A small image captioner, trained from scratch: encoder layers 10.
Rows from block 4 of the text decoder, named by matrix and row number. Rows with one number belong to one attention dimension. Each number is 128 + 32 x the weight over its row's rms, rounded and kept within 0 to 255. All counts start at 0. Numbers have three digits each. After the name is the row's rms in percent of the matrix's.
# q: attention query, key and value (stacked) (decoder.blocks.4.attn.qkv.weight, 960x320, the q third), inputs 80-159
# k: attention query, key and value (stacked) (decoder.blocks.4.attn.qkv.weight, 960x320, the k third), inputs 80-159
q.49 096:084105114152090085149128126200155078108099156082132150105088139125115107088178130095089166096117078170128132155099050080128092159132066098119134124126071128105100133194134107128158119117163180158154102127174129109166167158163139073095116083
q.50 101:138093122157162126105092114174168125152122118115139103133077102122130128144075161171098159152139095111076147106126062071136146146112139143069136147101142107057149172154100140173134136153130128131073109161121155159165152135103136097179150055
q.51 114:126155104094071094114173125070125143140057120137136166114128152106077144150119126124166046068134093104165137132145174158144101075093157121093140125069136124113124148117154173051161171118152013106136191043092142088126145076162133071094065160
q.52 094:117098136155102127104212121080171115088095160132143052131185127141137146076158096117120113107150149114135134189157105158063133159142136170159148078162127172067161103144118149143123129131203071087087090134141164103175133093095140094097182123
q.53 102:151116106127136196148138122148138122172134121134204138109131183158183166121149121147106177135152145157128144103136141143083097162141111086125120131107152111097111144166120138103178093130105103117128124063205088095161070176144135083081165066
q.54 102:141152059118098138098131109134087152151091083133143109110169185072105092185126130128128099104128170175132077064137175065156159108074184073132179146127156142074140143113097141187157069152054109150173152069155143127130126113134197105116165093
q.55 096:172135143143105110118167133158130115151120062180111196126094159106128181139098121125152102131125155096105193218172128159103128061170144088084185146092136096161139142170123154141104085140064074133097100128076074116095119093189093143112113087
q.56 104:114114080164135094106145093185129110145129100115190109116135091115185122117120120118110112133161131193176145076112099105131171082147147182112109152125178114107110160104126154139216128121127183185177136163165165102139161128175155136155148173
q.57 111:149124132174127139138166156146132127125144131151095113183117109113147123151113119143103102138166166135167171123144168145094130116183129147127143123125126117069145209112054114157156120109124126212162140145118147138084090138171065126105150063
q.58 095:139151129228100079123089147125162133199139139091143087128083154157117130106127163128169135131121063149095122139148156110135179156107164141157095104169184135147104157157064102093119144094114175111151112167156113065137147173100168171167115213
q.59 109:098111153105125113135102183153138051188062160152100090170118152125115096123106121184123124127078187151104084209140122149093166168158094149080134171121099131085126134096135087078118156085185148077099117165133143137122103161194124173131167163
q.60 110:123055140163145181160096162085118108109158121097167075108101129126166148112165121078067172055143118188096123081111176111156177123112117137160048126122093131185138106104140139129143148103145156117173161178116147159087127145118107113111170146
q.61 104:169152134136096167159111092126152135098160129060134136163168091146122129185161124123165106125088119145120108105126151116111115148064108153172113168129137126136092121127098123113103111169079084059140099167181103068103066150130102157124070123
q.62 086:114106109122128144129048137180110102176104152179179098079147116100117136116134088111187206163164129141126114093110167105171101138089083120094109108138122113156105126106153155196118171102098210104119132084086128129152136093109143128182104125
q.63 089:152079102151116123157150108162108111154156171082134124116085072153159107125124177146148087128085128118129118139159059130167100115196184123082141149113148154082097102137069123124143156118149209158152073126153153138149109160107164140130120104
q.64 101:126085102124056138167139155160143150133123134091133131113058093113153156108180128070112090121104160192130113104135163073084088119168126102137156119121142163089113098109154136122109131149062176195219168130158133134191130141126135178124136132
q.65 090:132127126142159103135112135163092164090078079097133161176123087130128162111130189102129128144094095146086189134147150173150125214084151148179138144086116083134082169117135139104091168113107065115115047111093078128146160105153147174109134137
q.66 099:178095164139103138118121196103126087153168168086163173105149182122127089143158118091139145086100122138138101160036182163157150116095178146136056104133101126140085165092158157117108179140164138112182095103177118115127053140148098106115128118
q.67 109:160118136185110064097142151108072150162122077147129128118123117077134190134142144105138121171124144136137109087187124125109143103164080090119097144106136151129094083105173146148115076156150141121105123087124167123186119143177106153097120134
q.68 081:111153106121255108117165121151121130111095103088145085138143153162156101102109111185139095178122111119116111144130145189135154132100116165127162138124107128155131171086178154156134111157168116121104162163128151108060106146124198116151114149
q.69 095:158167140167179105105135078093087133114132122114130146165138108115088134094110118135053112105055160161145211062097100115104184188104100112148155076143092115129115190139113119124193109155118177124102163168093123077146073124089138130101140096
q.70 096:129136109140146135120157141146117176135155153175133104086074115153149173129133126099142121153073121145171129107104035118109116103171138068131155069130161174122158151098153082131166085159114111146130135144147172091114139153121182089152181116
q.71 088:165167171158137143127105142089154113152158138089070153133138145121118099157140184126137167092165158118150175163148153088165129081075145134107119147110114113110186107079058149153081146094182126093164088132105142093115185159139120106053129101
q.72 092:086106112109148105151138168167079157086072138176128130163141142087122113061117193105118128181078084095094138091110117114157100154149085157093153190135120157104126099157147156118200103136088133134143112150108139117142102132068196122138090167
q.73 107:156180145121161176146145100118118089160073175119121154098109101117132124141126152150125074066057113148171136137149066132128176128122124111153051127149109130171092151099140161054127108195129177106103117115150173102123106146129133129144165136
q.74 094:080148153144191122121137145170188106105088135182113137109121145112172072142134152168105100148139118130153145113114171199122109148117149142162142170110166123135096105095150118133131176130146123096109091149070116177091139165111112148130084123
q.75 103:153181155178057099112120117129174094164109135099147123144159079119183156154069135125112138141137125157115154091059153094116128142072136113141177105129118112122132093195124139211099151075145103132135173136119130133129138143138078105098122079
q.76 093:130145168103148087084152100111113099147061161098084098078115113160155178101106152125103108127182152155186125125177162094167155171076141144084117103151170139085074143149110103147104130116157107129105164046105107102076164126187149115153157173
q.77 093:066112085176084161143089143152163164172147139160130108174149083137147115123096115108095091108157123169105171114123078084124118077118087149138157124138152090140164118124122106134212107059180092116133179171147157164131177113118090114170166131
q.78 105:159040159203147142159139182100070160169108173121169110097115149105084110162128110164170141109087152183135068120099119140089138137129114137120115124087078106143104127127156100117153115151146157152127152134124139105098124145124116135121096133
q.79 092:161109137115130093096070075147103113135170108124147143199116150132130140136111136089182118125083112195160133100116129072133079169133148139087075154110102097133109180090121082119180163103199170108096118177120099165130113144156110084116091150
q.80 105:128092189142150108174116122147120108119144147091157122101134164163165146191173113180191114082119148122185111127119077078149117143137119183122136098157126160083113119083153077153143098174123168110130055165114147063149125131188134170161074088
q.81 096:157143060080109117058176168170164113132098108101127155140110097178148167122168148167158099117087114155129152193144136144076149166110163096133113113109157135094143122122118135145141139148191064136110142072154133127132142145156122152197172118
q.82 092:131180058119199107043111096115045141134072162126110130149150163082159155064136144162147165125088114156115115130110119149165204109137084141121083136119122098194094097093116146105073142185216173117162039155063107149103167148120159129159090175
q.83 091:156177116149088113118141145102163126139134094153146097209181115122130093133115086147115112187099107184149206125083064136118139150068093141160103126129135074168119145182089146058146139084129119134091113189175126091175101089086029117107169123
q.84 103:156137177132140087144153128146233113123143107137121174163079086153144140114120119157119088184180091167091185106092089081111146152138165119099179134111137136123131082157107149059147101142073121148117097180138154120164104172108068120111153090
q.85 106:128124136138162083121108157125098184095130104136126192130097083058121133109084146126085104152124141135060134084050149127135156179139143114081108159156110119112122123129147192087145057100097152144163133126121136130153160115132148067058064142
q.86 104:131120139127138094161164123108166101075146075115109158085096065148154075176097108200100130192077137106064206150095098182138101123081086152153152168116124186114150095161111147147117112184148144152104145173155181143146140087135120105108148133
q.87 099:183154105156152140116112191120117143126116116099131129127151099130173128150095155094052159150119132164086119150142089142188127134124152152184163079125149094127167081130074160127166106063191098132127136061134135128121138114118100136129115174
k.49 108:151125063101117153124112161199098095078041127171092140165147101165096118164114135143135102096145082106151131210109121165146122125115140102122088156167120108174102146107111087097130103157180187132100157151111141167103156133129145104140173133
k.50 096:095115124140191133144101155135142102118093116156081171085138090097125123162147123148151170173113124036095172129140104139138178089144121169130133091099163078047093107153122153110124120161157155114135096123149174124117176159135115136159130149
k.51 113:136167180114131120166085119156151131151124135111167117145082158108144155173100094085142090159148112157161125130104139083165107132160146146082088089118065131168169111047122165169117126027157139091159139116171089110123103130116086138131141144
k.52 088:088109150169140140172140128121147146056136135111174118122151131146116204161160102127131128129156119143124163192153127095130174127114152104138136139083047123124128093091153138154131140118216140097063130058160131117104115178110088057101109168
k.53 106:135121112063158152136130104114108169141138128150162131130116081175112133160025102143161124088179075118113163152175201130096166113078142110161096099190108137202164143072144088116193146175096162100030160113128135157105094119165132074141144116
k.54 101:148173142105107089115137056169156158140106094146104138166129131160118152117118106097169146126095125075090176111112155073123111130064099121115112121149170125176089126177159119134104159194104112144074170139121161152127125154104149087157102140
k.55 105:137139136173075122154084095169145132144116089141038097134173143123124132153143141155110120172096087165064094173128160129145124191081141108102185101172127093110138137148157152115109070172101132200116098124136103126123140120196144201112160101
k.56 103:082148092106118138135165125124141185117097149126161166136133093150192090179100171108110097151135136112158079139204098076134153071160142186129115150078111096091152148125099171144110163140075156118119097121102148112170168109184071135161138137
k.57 108:137141185094113151136132093080130132118179109089104121070129103127160145164079155161150114120132180152107154083184152050144129111192124131117123152153160114161170201169147094142109087113086128113169100115162159130067155153221120147084172106
k.58 098:156159118150133132121166144126099083062123139128146166147168168153139109102070152169101091119066119121159102098171115129106183172138180135076085075126096148158147108092109104085158115150110092084132176131090149131119134079175190084179029084
k.59 105:094120128157174151123111158159167084127137149150051089110136099167134124156150124143135074105155132192082145111122109102133141096161199150131208149143133114092180110164085105066163121079120090106073117119106132146180105215160095128135161149
k.60 102:184082166109152071124127107091086102141110209105115099107108139140141121164076161131061118071141119153099122106222148172156141137122075086180174169104084109139152128116096111181202086127149161156198133124109161169172101108130085142114118170
k.61 097:169103133111163145113100123088122109102130191126170100091151097050158151148074165217104090158174184142127152107146100222086135133107085085122115116139151117190150101115169115087150102159118135133141133130146098121087167107094170091097111134
k.62 083:171156141131113130124085206156102179098142153149165126126160174108107068055119127133165154074067159159163168111094148157115088104083054088168168110098093143144099146133124111094079128142096093099149192103080154151047124097159114166165102132
k.63 092:087097134052137163145143149072073110170164203123146127120164124172109102088174118105170144130139118125096096096109110130103075052150175167087113093119152167091133148139064095108131158093154152117109142127103140113183135171159143109082224152
k.64 093:100149112128152050127106113095107142104146159106121124097165106081087126128037175140100121092169106100125177197176144133146158162109113144115052116080074114085146137129146134123129126129107181131132174118093153153127130099130117126156106173
k.65 091:109155172073079148133147135092132116110101122155080050178104136105087150103159125171125122078128129135129059168162080115078171069085146123131173127134140154108130160155119138079091110146129120091181153179145183168137130137131121147124133155
k.66 097:056173182120115145133145044164137100100157087169123088146129094125054168090126134116131147080121151140129115100158115067116135155154119139155119156145107110128208100103139144131143131117145131150151146125161120072128133119090112109127155115
k.67 098:115130139190169157157126136136165105121146156127120101088144110132097091116118185166109154095219131187153158145123125167097136112120133117092137115159103070145174135181147099149147130056088113118143192148113171090116141170127142093099125145
k.68 084:180124077115087115125083136184094096146082163191150132113150129138119162140151127149135096126110043098131162159144043094146109100114188152085193143154168169134085195095131144058100084105097079099094096097143131122117132114097143195154114125
k.69 093:095070135136090151125113153173124081182136111113131186123167147157112162111170092146147084104132119057086120105156095118155118097187192166103132177089098100178127122127143099105091193161132089096154137140114158093126154147126119174153101082
k.70 096:118077126095174135126140101175080067160159154107145158144126154128051115141121126094110078091155140129074095116151105112130099163101122187139119172134098120138140117149160199130125123155125154136169130137129150079129101156121191100102091140
k.71 087:147161132139195114140156121125158171119141155145129129137115146156179135175092124128138121189199085198141124173053141142125138192101060112097155052192111118128065123140147172087164152102148180111190070151109152171175079177098143120094048135
k.72 083:114132127169193177136159129163210111152122098121132148161134151141096090180152137106118116129165122096137141179197128130100092120109156156132100105188103120121154175116129144129051045146129121090107130121160155155111157124133097082135146107
k.73 094:057156148082022087130110070109123140099135105137123148091161169168114161088156042117129193120139163070082119116099150135157140154080124203132168153090160155108119142100160094181129096145060105167141157130110089146091111161108111120110143116
k.74 084:106155145098132118134111120169190140048107171148133149194139127187095168101157214095121156185100135102136117098123099127155119153096182136085151103105165197132158133096084123074115157171107130079110111103111144130126104111161093146080128105
k.75 098:162135136142170154123130137084123121166097100126081129149129118157136138111137155151151159171093090166111154148094143146195119156127126121110110135141096151171111104070038147060108138122166192115162142188055201147122107140160085115161110159
k.76 086:125142158139124138133143121124126066104061119133151119121078133149189161134139099150089122158131068107099082180094078117158103104111095186135128136141159127152153091080185121182101153160120148149177138210144163143138085111140142153082119162
k.77 086:224120170131107080115113121090079092119053148100109118137127122061128102148135185183121112160113146098126116100141161084125128160155134209189143078137113115157105106132168167062154115117144189143086065116170116104159133096197185133143101145
k.78 097:093105118179152169103171143163087148152211148130113104141082152132145143079089144125107129107099154091135118119146170192158149128171085155104120128115160107096127168179126157164181080081145107120136110145101102101152121092075127149170124112
k.79 096:069159153142050106148114073097085139110140162099054082158125151180143145163156098160112126158178132121142112163114083112120111143133073189146197100157086123139196143145148111110123079157111105103129155101158127110148133076095153187144102136
k.80 093:043137125107111120142182106173095209072160133144111112113177126111178149090093115100158129117140101141138156142186120107105162070111159109091155159094118128119064187158078179153167122107112152116143113126115125147107151147128064126161111134
k.81 088:122100133091181139128134086128131167089146136151092129131167172096069099137101061140061126131156122130127123162164096096165138121087075150108210118110089175168098107142129154168148076149132119157165204119102163179152142121154082102119113142
k.82 085:104150124123080201127102102138167075182134097151140108201184085155108103170127076107158179092205115114132087159141157148113085152102083136151129106133119034103133170133171118094119094169139151127166188129089107187134117125114132098087154113
k.83 100:135153142129089100101079109096090104171115108160109130189158130137110154098165152197173148110099154083123089091113149132157159124127084165124148132127063145213127126139097130135113074107191119154089117142110103164168117134146176099131105129
k.84 087:137094145072095117089082061120088153118112104069094143163118126076116111111120121089047195080129112151136106138107123098134124177179169154157081105081118184113126118125118170140173165131180132120146203152125201139122116176095115106134146145
k.85 116:121165122128082159124144078142186091153167134106125104083127081171055092112115135073127107100169075096151129174158085120143120153181152109113128141130095061085206093117147106104124154137136117133114195074149166114141138080126148138146181158
k.86 097:187123136121124133142132160082147151157094102203150085132141140125112138135132110154149151156100130192178124065081201132147154165100164155105155128124099160105164110187084150122137123158147082130120133115134120123130159157120074122159106152
k.87 089:178123137089159186126164145142094130111162119072112087131093117086118116124168161114195115104109105058101097100174115162105154115139138133113146146163139119118156112121084099148091103200151071145163112193120156101117135175142152096082142085